{
  "n_mels": 64,
  "bottleneck": "plain",
  "encoder_norm": "rmsnorm",
  "encoder_parallel_block": false
}
Rows from block 8 of the encoder of a small spectrogram autoencoder, named by matrix and row number. Rows with one number belong to one neuron. Each number is 50 + 12 x the weight over its row's rms, rounded and kept within 0 to 99. All counts start at 0. After the name is the row's rms in percent of the matrix's.
After each neuron's rows are labels from the 100 clips, of 14976, where the neuron reaches its highest value: "band" is the frequency band that holds the peak; "lies over" is the class under the peak. Only what is clearly more common there than usual is listed. The data: babble in 24 made-up languages, each with its own sounds, syllables and stress or tones, from a formant synthesiser.
# fc1: MLP up (encoder.blocks.8.mlp.fc1.weight, 768x192), inputs 0-95
# fc2: MLP down (encoder.blocks.8.mlp.fc2.weight, 192x768, transposed), outputs 0-95

fc1.208 101:47 37 39 50 46 58 62 59 51 56 45 39 31 48 64 45 53 50 54 59 43 32 47 52 63 70 27 38 41 44 39 60 68 82 21 71 58 69 67 34 44 51 46 51 66 50 72 51 33 44 51 49 34 42 77 50 43 38 28 35 63 54 51 32 58 45 49 65 51 36 48 55 32 57 27 61 47 47 30 63 74 45 52 45 47 58 59 52 41 63 61 60 56 38 44 29
fc2.208 089:33 59 60 63 41 52 25 49 47 69 43 49 59 50 31 41 56 53 30 39 60 36 27 37 46 27 31 44 62 44 42 47 60 33 40 40 45 44 35 55 30 51 48 68 49 58 56 30 50 48 64 38 51 71 53 66 75 49 72 65 46 37 68 29 40 63 66 49 53 42 64 42 53 64 60 60 41 62 55 45 33 28 44 33 55 39 56 59 50 53 44 26 51 47 38 35
band: 4000 to 8000 Hz
lies over: silence

fc1.355 065:60 43 62 38 39 57 43 41 54 64 72 54 58 71 61 61 72 55 52 32 70 73 47 65 29 47 51 37 43 61 65 28 32 53 54 40 58 36 64 60 59 46 70 62 35 48 58 61 38 63 42 46 49 45 59 44 62 36 60 69 49 49 49 45 50 31 49 61 58 63 43 54 46 56 49 57 61 45 51 43 55 65 62 40 47 61 47 55 37 55 35 58 73 49 39 50
fc2.355 052:52 51 36 54 57 54 39 79 69 52 47 51 45 56 43 70 48 54 56 52 57 36 45 33 24 65 63 57 44 60 57 44 36 54 43 38 41 40 50 44 46 60 22 21 38 41 38 52 52 45 51 52 46 63 67 49 51 35 25 61 74 59 47 75 48 30 45 42 74 37 48 70 53 60 49 64 56 39 65 70 42 50 60 33 51 51 38 41 42 52 53 51 34 35 23 58
band: 250 to 500 Hz; 0 to 250 Hz
lies over: silence

fc1.436 104:24 63 28 54 38 59 44 48 62 74 32 61 39 51 48 33 47 48 45 47 41 48 57 48 49 50 67 42 58 57 54 44 46 45 38 42 59 52 54 83 48 63 61 37 45 67 45 42 45 46 70 30 69 40 57 44 45 29 58 65 44 41 63 47 59 33 55 52 33 50 36 45 40 37 75 65 33 68 78 57 58 62 50 63 60 45 50 47 57 64 43 36 49 51 65 57
fc2.436 097:54 64 44 65 28 34 45 46 62 70 30 68 56 67 60 53 44 47 45 48 50 67 79 61 47 58 43 69 32 39 39 64 47 42 63 42 37 58 48 62 64 33 69 72 35 57 51 41 44 61 27 44 47 35 53 68 63 40 54 54 76 54 55 38 46 48 35 49 46 48 40 41 50 41 51 35 69 38 53 71 24 66 67 56 39 29 59 40 50 33 50 47 49 56 63 57
band: 4000 to 8000 Hz
lies over: silence

fc1.206 107:46 57 30 37 46 72 68 64 45 55 59 49 57 39 60 38 59 43 64 41 58 44 55 27 60 38 50 52 48 57 45 42 43 47 60 33 70 26 55 44 82 65 36 63 48 48 61 47 66 42 49 27 49 41 53 39 56 49 41 42 44 45 58 42 58 63 39 54 53 46 38 53 58 65 72 50 46 59 61 51 50 56 57 71 32 41 48 51 52 54 38 68 59 29 51 39
fc2.206 096:61 40 66 62 39 38 44 35 33 65 43 46 52 63 57 49 41 40 36 65 54 54 62 65 44 48 67 52 43 49 45 26 46 45 70 63 69 64 43 40 46 61 61 28 42 55 34 63 47 61 57 49 50 48 23 76 37 54 62 43 43 42 34 61 56 42 53 34 52 44 36 24 41 39 69 52 70 33 43 37 56 62 50 35 58 47 43 39 34 42 39 37 61 60 57 71
band: 4000 to 8000 Hz
lies over: silence

fc1.1 092:43 37 48 55 64 40 68 38 64 31 56 37 39 60 52 69 51 50 42 65 43 60 34 21 44 52 38 41 36 60 37 54 59 48 66 63 61 66 65 56 52 50 45 48 52 31 61 43 28 50 54 78 55 52 44 36 61 32 47 37 50 33 75 47 27 60 50 47 56 60 51 46 41 62 68 74 29 47 68 35 50 54 50 58 39 55 65 31 38 51 48 69 53 59 45 37
fc2.1 091:34 46 43 43 61 45 33 35 24 34 40 68 58 51 57 49 19 46 40 52 68 64 84 34 72 49 78 31 59 69 49 49 68 46 43 36 76 64 63 68 53 68 46 36 59 60 73 66 39 56 60 55 42 51 48 57 30 38 50 57 58 47 54 48 57 42 45 49 55 40 48 61 47 50 72 35 50 43 60 48 53 30 30 64 36 55 50 60 39 48 52 36 78 58 57 37
band: 4000 to 8000 Hz
lies over: silence

fc1.661 090:63 46 44 52 49 48 58 50 49 51 26 66 50 48 47 49 42 55 53 50 51 60 71 38 44 53 59 48 53 47 43 57 50 48 54 42 29 44 43 52 60 62 45 63 72 68 37 58 50 42 37 54 48 63 42 51 33 58 54 42 55 69 60 54 43 52 59 50 48 49 90 70 61 62 50 44 41 22 62 51 38 51 48 64 46 40 51 56 72 65 45 75 54 50 44 61
fc2.661 106:34 35 43 45 35 48 35 46 41 49 58 58 72 56 53 47 46 51 57 61 53 36 39 32 59 35 32 70 59 52 55 45 44 60 32 55 56 33 51 40 47 46 74 61 64 55 24 65 42 72 68 38 36 45 54 54 61 54 63 25 68 40 61 60 64 68 37 51 54 36 46 55 55 55 71 36 46 72 65 37 53 36 55 55 61 48 46 63 66 40 72 39 67 51 57 32
band: 250 to 500 Hz
lies over: silence

fc1.179 105:56 41 47 42 40 60 62 67 43 52 39 46 54 46 71 32 35 26 37 30 55 27 44 33 60 40 34 68 43 54 53 66 44 35 58 49 53 34 32 44 41 43 21 50 61 30 60 47 46 34 58 53 44 40 56 50 27 44 35 50 57 47 37 58 68 54 42 49 30 42 58 53 35 38 53 46 59 44 52 64 63 50 35 44 54 53 70 47 56 31 62 32 33 53 55 48
fc2.179 099:58 56 56 69 56 52 37 25 45 73 54 75 59 38 45 45 75 42 30 51 46 46 63 69 42 52 47 73 49 62 48 43 41 56 67 47 37 37 56 46 27 39 55 48 26 55 48 40 55 54 35 70 76 53 67 51 59 64 35 57 43 38 52 45 53 51 51 38 43 32 55 44 29 64 57 57 50 47 49 57 26 50 44 35 49 40 51 51 61 45 43 33 41 28 63 55
band: 1000 to 2000 Hz
lies over: silence

fc1.730 108:66 54 47 46 50 48 24 43 60 52 24 49 51 56 44 43 51 42 59 58 56 46 33 57 41 45 48 41 67 52 56 50 62 64 56 18 39 43 55 39 56 47 41 48 59 47 46 48 43 51 57 32 49 62 60 30 53 47 65 63 70 38 47 50 43 56 30 45 65 38 47 34 24 34 38 34 55 40 23 51 31 68 54 42 43 51 35 75 60 48 55 46 47 41 55 50
fc2.730 120:55 70 41 51 66 43 75 50 55 23 58 50 56 41 78 46 47 56 26 35 59 45 56 14 13 42 45 70 38 45 53 57 40 43 46 48 54 32 56 54 38 44 58 40 56 43 68 49 53 54 45 49 42 52 33 91 51 81 39 38 41 72 67 41 43 55 54 43 48 50 56 66 46 47 50 60 49 52 47 52 58 64 39 50 65 53 64 46 44 29 55 60 57 41 47 48
band: 2000 to 4000 Hz
lies over: silence

fc1.46 103:21 43 46 44 50 54 62 66 45 34 56 76 53 44 50 55 49 44 35 31 52 56 67 51 51 48 48 63 48 45 59 52 63 42 47 38 95 36 48 50 72 66 65 54 55 29 31 49 52 63 48 57 53 43 46 43 65 49 48 68 38 35 49 55 56 40 55 29 51 33 27 39 60 37 45 56 49 47 37 68 50 37 34 39 43 58 70 63 51 41 56 57 52 61 44 37
fc2.46 117:60 35 61 67 54 57 40 46 61 65 63 63 58 72 40 54 56 76 59 48 46 38 72 49 61 63 58 51 54 51 58 61 44 57 48 45 38 59 26 53 42 38 71 56 58 43 55 51 42 63 46 58 43 53 29 41 44 58 59 43 41 54 66 45 32 38 51 61 45 40 71 41 49 75 11 63 50 56 51 52 54 56 50 41 47 47 48 38 47 37 56 55 44 36 55 37
band: 0 to 250 Hz
lies over: silence

fc1.383 084:62 27 67 57 33 33 58 43 55 38 52 50 52 41 53 47 56 43 50 40 38 30 41 41 28 50 63 52 80 37 50 23 48 34 32 49 76 26 45 45 38 42 43 55 43 64 58 43 59 36 60 56 43 44 51 65 41 59 45 47 30 21 38 50 41 41 61 48 51 38 45 50 30 49 64 54 47 33 54 54 35 33 46 47 77 46 77 61 46 50 45 39 52 57 50 25
fc2.383 076:41 48 75 49 40 54 48 32 41 51 64 54 67 47 57 49 49 50 43 58 54 34 50 35 67 65 48 33 68 49 41 47 45 44 49 35 57 37 71 46 58 51 46 43 57 58 38 53 63 37 62 49 44 44 55 44 35 27 41 36 53 21 41 48 65 41 59 40 65 43 51 36 43 37 52 59 55 50 53 49 46 43 39 60 51 63 67 54 41 15 46 58 51 51 29 57
band: 4000 to 8000 Hz
lies over: silence

fc1.89 131:66 52 50 60 61 47 44 73 52 55 52 48 27 64 40 27 47 44 54 52 75 39 51 33 48 62 46 49 35 43 57 41 45 30 62 53 52 41 32 53 58 32 30 76 42 57 38 50 36 42 49 47 65 66 46 58 61 59 47 66 49 66 58 25 58 42 54 32 50 46 71 50 47 42 67 64 68 44 60 39 46 67 68 62 57 52 55 44 47 28 50 43 48 51 24 53
fc2.89 127:45 38 28 43 53 23 48 54 55 74 58 41 41 52 52 30 53 20 26 39 59 46 58 59 43 40 60 26 40 34 36 51 54 41 53 53 51 52 43 55 50 54 28 66 61 40 51 69 40 51 54 63 30 55 53 40 41 30 47 64 37 48 49 46 61 45 38 56 39 55 56 66 43 40 24 66 72 74 41 56 44 32 50 59 37 47 46 55 49 46 34 41 29 62 51 47
band: 250 to 500 Hz
lies over: silence

fc1.112 084:32 41 44 55 48 62 55 78 54 44 36 56 45 36 43 48 18 58 41 21 49 43 63 46 58 29 84 62 40 56 41 70 54 30 32 31 54 26 43 43 29 45 53 41 43 59 40 49 51 60 56 47 33 45 34 55 54 68 64 67 68 53 49 62 41 33 58 35 52 60 57 55 52 63 53 45 48 47 46 70 47 35 51 46 61 47 44 65 42 46 70 25 44 60 49 64
fc2.112 095:58 50 85 67 46 48 58 48 77 59 53 53 57 61 53 56 62 50 51 38 47 56 35 55 23 35 44 64 43 69 48 60 47 78 52 40 52 63 40 50 48 39 45 33 34 22 53 56 51 40 23 72 31 65 57 48 45 51 52 45 54 39 32 43 44 25 52 33 75 35 50 51 63 33 38 54 41 59 70 39 39 84 50 58 38 33 61 49 62 63 53 58 56 51 75 57
band: 500 to 1000 Hz
lies over: silence

fc1.166 083:53 52 37 61 56 25 37 40 54 50 47 48 84 36 75 39 74 57 47 57 40 32 52 64 59 41 65 46 45 76 50 43 60 35 43 56 36 58 59 39 59 49 45 66 62 67 45 51 46 41 42 55 66 27 49 65 63 37 50 47 75 51 43 55 66 59 62 61 60 35 50 44 45 53 27 59 65 36 55 66 46 35 66 48 51 53 53 47 64 50 55 56 61 37 73 58
fc2.166 089:55 31 41 52 69 45 49 57 42 41 45 35 50 32 74 65 58 43 40 80 46 37 53 56 57 21 68 54 39 54 36 33 39 53 66 58 75 51 55 60 51 26 53 76 41 56 54 62 50 56 60 54 44 69 60 49 78 48 43 41 54 46 55 53 78 66 58 26 60 39 40 45 29 72 35 57 50 45 60 75 48 41 59 58 31 46 55 32 66 49 58 48 47 62 76 55
band: 4000 to 8000 Hz
lies over: silence

fc1.55 101:59 28 62 64 47 52 67 42 44 58 72 72 33 42 35 89 58 49 60 29 37 40 37 56 54 27 70 60 44 17 48 47 45 38 71 58 57 61 44 29 56 49 66 84 62 58 58 55 48 54 38 60 50 31 54 45 56 44 49 41 44 47 54 52 64 59 48 58 54 56 35 45 34 43 52 63 54 43 55 60 54 35 40 62 52 51 68 76 58 63 44 48 30 53 53 62
fc2.55 101:37 38 50 44 55 53 61 31 48 52 36 64 43 46 37 36 38 49 39 69 44 69 45 48 55 48 29 34 39 62 43 46 63 20 59 30 32 46 47 65 48 49 48 46 47 46 60 56 46 67 53 38 47 39 57 66 57 41 58 26 43 53 48 43 27 60 54 46 43 27 36 62 60 48 52 43 28 48 43 42 45 24 45 32 59 36 65 50 54 61 41 34 32 39 53 54
band: 500 to 1000 Hz
lies over: silence

fc1.481 107:55 40 69 43 37 39 35 38 44 44 41 56 49 41 59 61 45 46 49 57 50 32 67 77 32 78 55 40 50 47 50 51 45 45 59 56 55 64 53 63 38 39 53 56 45 37 66 77 32 51 46 49 55 77 45 50 27 54 58 33 44 42 43 31 51 50 48 16 50 45 49 56 61 51 46 58 44 53 62 72 50 50 42 68 44 60 57 49 35 46 40 48 42 38 28 29
fc2.481 127:30 80 62 57 52 37 55 54 41 59 33 53 39 63 39 57 44 49 49 54 64 53 51 57 46 13 53 39 50 55 51 54 58 46 53 60 48 55 53 65 54 42 77 41 70 54 72 56 26 53 43 56 40 64 50 52 55 33 51 31 53 54 44 54 46 46 30 45 47 45 45 43 55 53 35 65 62 59 49 27 50 76 41 51 39 51 40 36 52 60 46 49 48 41 26 35
band: 250 to 500 Hz
lies over: silence

fc1.622 117:46 57 58 22 39 55 45 29 58 58 43 43 59 46 59 22 39 63 55 67 54 64 71 58 39 45 43 67 48 57 55 55 39 50 45 53 70 47 33 54 69 48 67 40 53 71 28 65 53 39 58 63 33 51 32 51 60 31 50 41 49 62 43 59 58 40 47 46 40 32 74 60 43 29 51 60 65 64 48 53 51 61 54 30 45 56 47 55 49 31 22 42 58 34 53 56
fc2.622 119:52 55 44 70 35 45 61 56 47 41 68 67 30 53 48 50 40 44 37 55 44 62 44 51 62 59 45 31 65 38 59 49 57 33 35 47 27 30 39 44 34 55 48 57 65 40 48 38 46 38 42 45 64 36 58 56 57 45 49 27 39 41 58 55 22 55 54 47 74 44 32 44 66 40 42 61 52 62 51 48 39 37 22 45 49 62 53 42 37 59 65 50 50 44 43 34
band: 0 to 250 Hz
lies over: silence

fc1.634 120:54 59 32 45 53 60 34 21 53 59 55 52 58 47 50 48 46 57 52 46 55 52 59 67 50 50 61 45 61 46 53 28 38 49 51 19 52 49 73 59 53 77 45 54 50 54 84 19 52 50 61 44 44 35 48 63 51 62 50 57 70 65 51 43 54 48 59 49 66 44 30 50 59 55 31 44 43 53 53 63 47 76 39 44 53 44 59 62 73 12 41 46 57 54 56 21
fc2.634 131:60 54 33 42 74 69 64 43 54 34 66 30 49 38 65 45 60 74 48 36 49 61 54 38 33 45 31 73 49 23 61 53 54 45 72 44 53 45 60 53 46 47 50 41 57 51 74 50 56 55 38 53 50 32 25 38 64 55 33 51 60 47 60 30 41 60 49 41 32 49 49 66 36 63 48 27 49 67 52 50 65 69 40 62 49 65 44 24 55 56 61 36 64 41 51 52
band: 2000 to 4000 Hz
lies over: silence

fc1.480 077:59 42 50 42 28 38 50 57 76 47 44 54 63 37 46 49 61 62 59 63 55 79 60 54 51 66 57 53 45 57 55 29 52 52 62 64 55 45 60 68 41 63 66 59 69 70 60 46 49 31 61 58 57 56 60 49 69 60 52 48 56 34 68 60 61 37 43 54 43 54 39 41 61 41 53 44 49 34 55 54 46 53 47 45 64 60 64 66 62 54 84 37 37 46 61 50
fc2.480 079:65 75 56 57 48 59 37 36 43 51 56 41 34 58 39 63 56 67 67 40 39 29 55 51 57 41 39 32 46 41 65 73 65 53 64 36 46 40 44 41 65 55 33 53 52 69 52 43 35 40 41 45 66 42 61 44 41 47 56 46 63 34 50 57 26 60 34 61 66 47 46 72 34 54 49 21 51 37 43 84 68 52 35 40 49 31 53 72 41 47 41 74 32 39 50 43
band: 500 to 1000 Hz
lies over: silence

fc1.21 074:58 36 39 40 57 68 64 48 30 50 57 55 36 61 48 47 61 43 83 57 42 60 48 58 44 66 40 54 53 47 49 61 42 33 56 73 59 43 56 44 56 46 36 41 55 42 45 39 46 37 51 36 47 39 56 37 62 50 51 55 36 59 58 37 41 50 36 58 78 44 35 36 40 43 55 69 51 53 48 62 38 35 63 53 40 57 57 63 51 44 51 67 48 31 74 42
fc2.21 060:36 59 54 41 52 63 43 44 44 52 44 55 40 57 47 36 51 38 33 32 44 42 33 43 42 53 50 50 67 41 52 53 64 52 75 39 38 52 57 62 43 71 54 47 46 39 42 35 79 53 52 38 36 62 49 59 66 48 64 37 57 49 53 57 47 65 60 49 45 62 58 54 57 60 72 51 79 39 45 19 63 35 65 34 58 66 60 65 36 36 34 41 62 59 74 50
band: 1000 to 2000 Hz
lies over: silence

fc1.548 105:41 33 30 27 48 51 55 53 47 53 58 53 59 39 42 48 46 63 52 39 51 66 52 49 44 39 34 31 64 31 44 62 70 53 62 42 57 24 38 53 58 59 61 59 82 69 40 51 48 46 61 51 65 51 60 81 35 62 59 61 53 68 48 31 75 47 38 51 73 46 57 49 28 34 41 58 51 54 52 37 43 39 46 72 36 54 54 42 61 52 43 34 60 58 47 35
fc2.548 093:64 48 50 58 56 55 40 61 67 57 58 49 62 52 76 58 34 44 38 50 55 63 31 78 53 30 55 47 59 45 46 46 59 56 39 39 61 60 62 73 49 33 43 37 51 47 46 62 31 34 62 61 44 72 39 42 49 33 29 53 32 36 30 37 49 60 40 57 35 46 48 58 44 46 67 53 60 47 65 57 56 36 49 49 41 31 39 54 38 56 31 61 43 22 44 41
band: 4000 to 8000 Hz
lies over: silence

fc1.187 090:28 52 49 67 45 57 50 23 61 37 42 22 55 54 70 56 75 47 38 54 50 31 51 43 26 36 54 69 33 49 50 64 41 50 39 42 53 51 62 34 41 48 63 38 42 42 69 59 45 86 61 35 62 43 56 64 35 72 63 55 28 41 32 40 57 35 41 37 55 58 73 49 40 44 32 50 50 29 64 53 36 44 50 47 41 56 47 52 44 39 64 68 56 45 39 54
fc2.187 089:50 39 45 60 36 70 62 37 28 49 39 52 42 40 48 53 50 59 33 61 67 46 68 50 59 31 47 59 57 59 45 62 50 42 60 31 49 39 38 35 70 42 30 59 42 53 39 54 46 47 58 29 41 54 46 54 68 45 37 37 42 50 58 80 30 50 52 48 21 44 25 53 68 57 34 58 46 64 32 46 37 47 30 42 66 45 57 67 64 37 48 44 51 49 35 56
band: 4000 to 8000 Hz; 0 to 250 Hz
lies over: silence

fc1.519 084:47 49 29 29 53 56 69 33 61 32 56 24 46 59 60 20 50 56 45 37 22 46 41 64 38 42 43 42 59 67 51 50 38 49 63 37 59 58 29 62 36 52 39 50 60 45 42 64 55 43 54 59 51 40 54 60 80 44 58 47 51 43 58 28 46 56 58 22 38 69 46 60 62 57 47 54 58 57 38 40 50 56 54 59 31 40 53 44 47 64 61 59 44 29 60 66
fc2.519 074:54 73 46 61 51 45 46 52 45 44 68 66 48 63 37 42 58 41 42 43 68 53 53 68 28 81 33 44 41 58 65 50 33 55 18 37 49 55 49 41 66 60 65 53 49 50 53 60 48 32 38 46 62 45 63 54 49 68 48 60 33 55 56 62 52 49 61 44 51 46 56 41 31 51 66 38 45 66 58 51 51 59 58 26 61 68 46 45 47 33 77 50 51 45 64 51
band: 0 to 250 Hz
lies over: silence

fc1.726 102:56 49 44 44 46 70 49 66 34 52 44 73 42 43 55 43 57 57 62 45 57 50 50 45 73 31 54 31 31 61 44 55 31 60 60 44 55 50 50 54 39 47 46 57 66 53 73 65 41 61 29 48 79 44 45 51 31 62 55 27 45 44 70 47 58 59 58 30 63 49 59 52 57 48 36 37 23 52 29 41 31 53 45 66 53 39 28 40 13 49 55 47 52 47 41 34
fc2.726 110:55 42 47 46 52 39 67 53 57 42 57 41 25 38 61 59 46 53 39 49 37 54 47 46 37 60 52 45 30 51 77 49 53 45 54 42 58 48 57 44 57 55 61 60 56 65 57 48 54 58 37 54 61 31 67 46 39 55 52 65 43 64 46 45 40 42 28 47 49 51 32 60 45 44 48 42 34 39 59 62 65 70 45 24 68 60 39 51 27 35 53 61 51 48 54 39
band: 500 to 1000 Hz
lies over: silence

fc1.39 088:47 54 47 57 47 59 41 43 69 57 55 57 31 46 53 38 43 34 64 73 78 38 47 54 32 45 48 60 61 38 65 71 45 51 38 42 39 49 42 41 50 58 60 65 55 31 44 57 63 46 34 53 28 53 53 59 59 41 49 73 47 41 53 51 47 53 74 50 49 65 70 42 49 55 40 61 64 37 52 62 42 58 39 39 38 34 49 22 47 41 67 52 43 31 38 55
fc2.39 063:58 49 71 51 65 54 56 35 29 66 42 24 52 41 55 50 36 53 67 40 59 37 75 36 66 32 60 50 60 54 67 50 46 39 39 46 62 52 48 31 55 23 52 47 51 60 42 64 32 31 64 31 60 53 71 51 46 60 34 46 55 46 30 56 28 54 37 59 47 60 49 30 45 62 51 53 59 39 42 73 62 46 43 37 64 54 69 71 57 47 73 45 64 65 47 43
band: 250 to 500 Hz; 500 to 1000 Hz
lies over: silence

fc1.19 080:76 52 57 57 37 60 49 49 43 50 46 57 48 53 32 49 63 71 54 43 56 65 61 58 59 54 53 42 33 46 48 65 48 43 37 56 53 59 57 55 50 57 42 46 50 50 35 53 34 53 50 66 52 47 73 24 46 49 43 58 60 57 55 33 42 41 64 45 55 52 55 53 57 45 70 49 68 40 77 56 77 43 53 42 42 46 26 30 43 39 49 59 58 54 43 44
fc2.19 081:77 38 49 59 58 48 34 69 66 48 48 45 50 51 37 54 48 36 46 81 51 75 38 62 19 68 69 51 44 42 39 45 68 39 29 67 49 46 66 52 39 60 50 64 60 44 54 63 66 47 71 59 63 40 53 44 48 41 53 64 28 46 45 14 40 45 30 60 34 44 58 62 48 23 39 63 83 59 56 50 45 62 61 32 68 42 55 46 57 62 75 40 58 38 44 75
band: 4000 to 8000 Hz
lies over: silence

fc1.724 106:27 30 57 58 50 47 59 47 62 53 58 62 39 48 40 46 47 46 28 69 44 73 48 61 26 43 53 61 46 52 38 57 54 57 48 45 50 45 56 55 41 62 69 26 58 57 49 63 41 63 32 66 64 24 51 51 39 45 54 25 41 37 62 50 57 44 72 52 36 39 54 46 63 52 23 22 58 78 37 44 39 61 55 47 54 31 52 32 51 59 41 46 46 47 46 42
fc2.724 100:37 37 57 58 61 35 32 57 60 54 79 38 51 44 71 62 49 55 54 59 53 56 59 34 31 72 35 49 35 58 30 58 51 72 22 63 57 80 54 62 52 39 47 66 42 54 55 53 60 57 59 48 58 51 77 67 52 62 61 58 40 37 33 52 27 32 37 33 60 43 48 54 54 54 71 44 34 52 45 51 56 46 39 57 35 46 47 34 41 38 58 57 48 53 55 44
band: 0 to 250 Hz
lies over: silence

fc1.674 100:57 35 42 41 52 38 50 67 44 56 58 64 56 32 67 37 37 46 44 41 60 47 75 55 45 62 53 30 52 52 25 64 42 76 33 31 61 41 37 36 46 34 49 68 33 49 75 57 57 41 36 58 50 46 52 69 71 48 58 45 32 50 36 34 57 42 51 35 55 29 61 55 47 59 48 49 51 52 46 41 66 33 48 60 47 49 59 46 58 64 34 39 52 50 39 58
fc2.674 097:52 75 71 25 73 44 32 25 54 52 32 50 40 59 58 46 51 53 40 35 38 39 83 66 42 62 64 62 61 46 44 62 58 55 31 52 41 24 54 38 64 47 51 52 58 44 67 46 65 56 46 51 60 65 64 39 58 42 54 33 40 57 41 38 21 42 53 31 50 50 48 36 38 57 57 33 57 72 45 57 31 61 49 62 32 52 69 52 48 59 55 50 45 70 38 35
band: 250 to 500 Hz
lies over: silence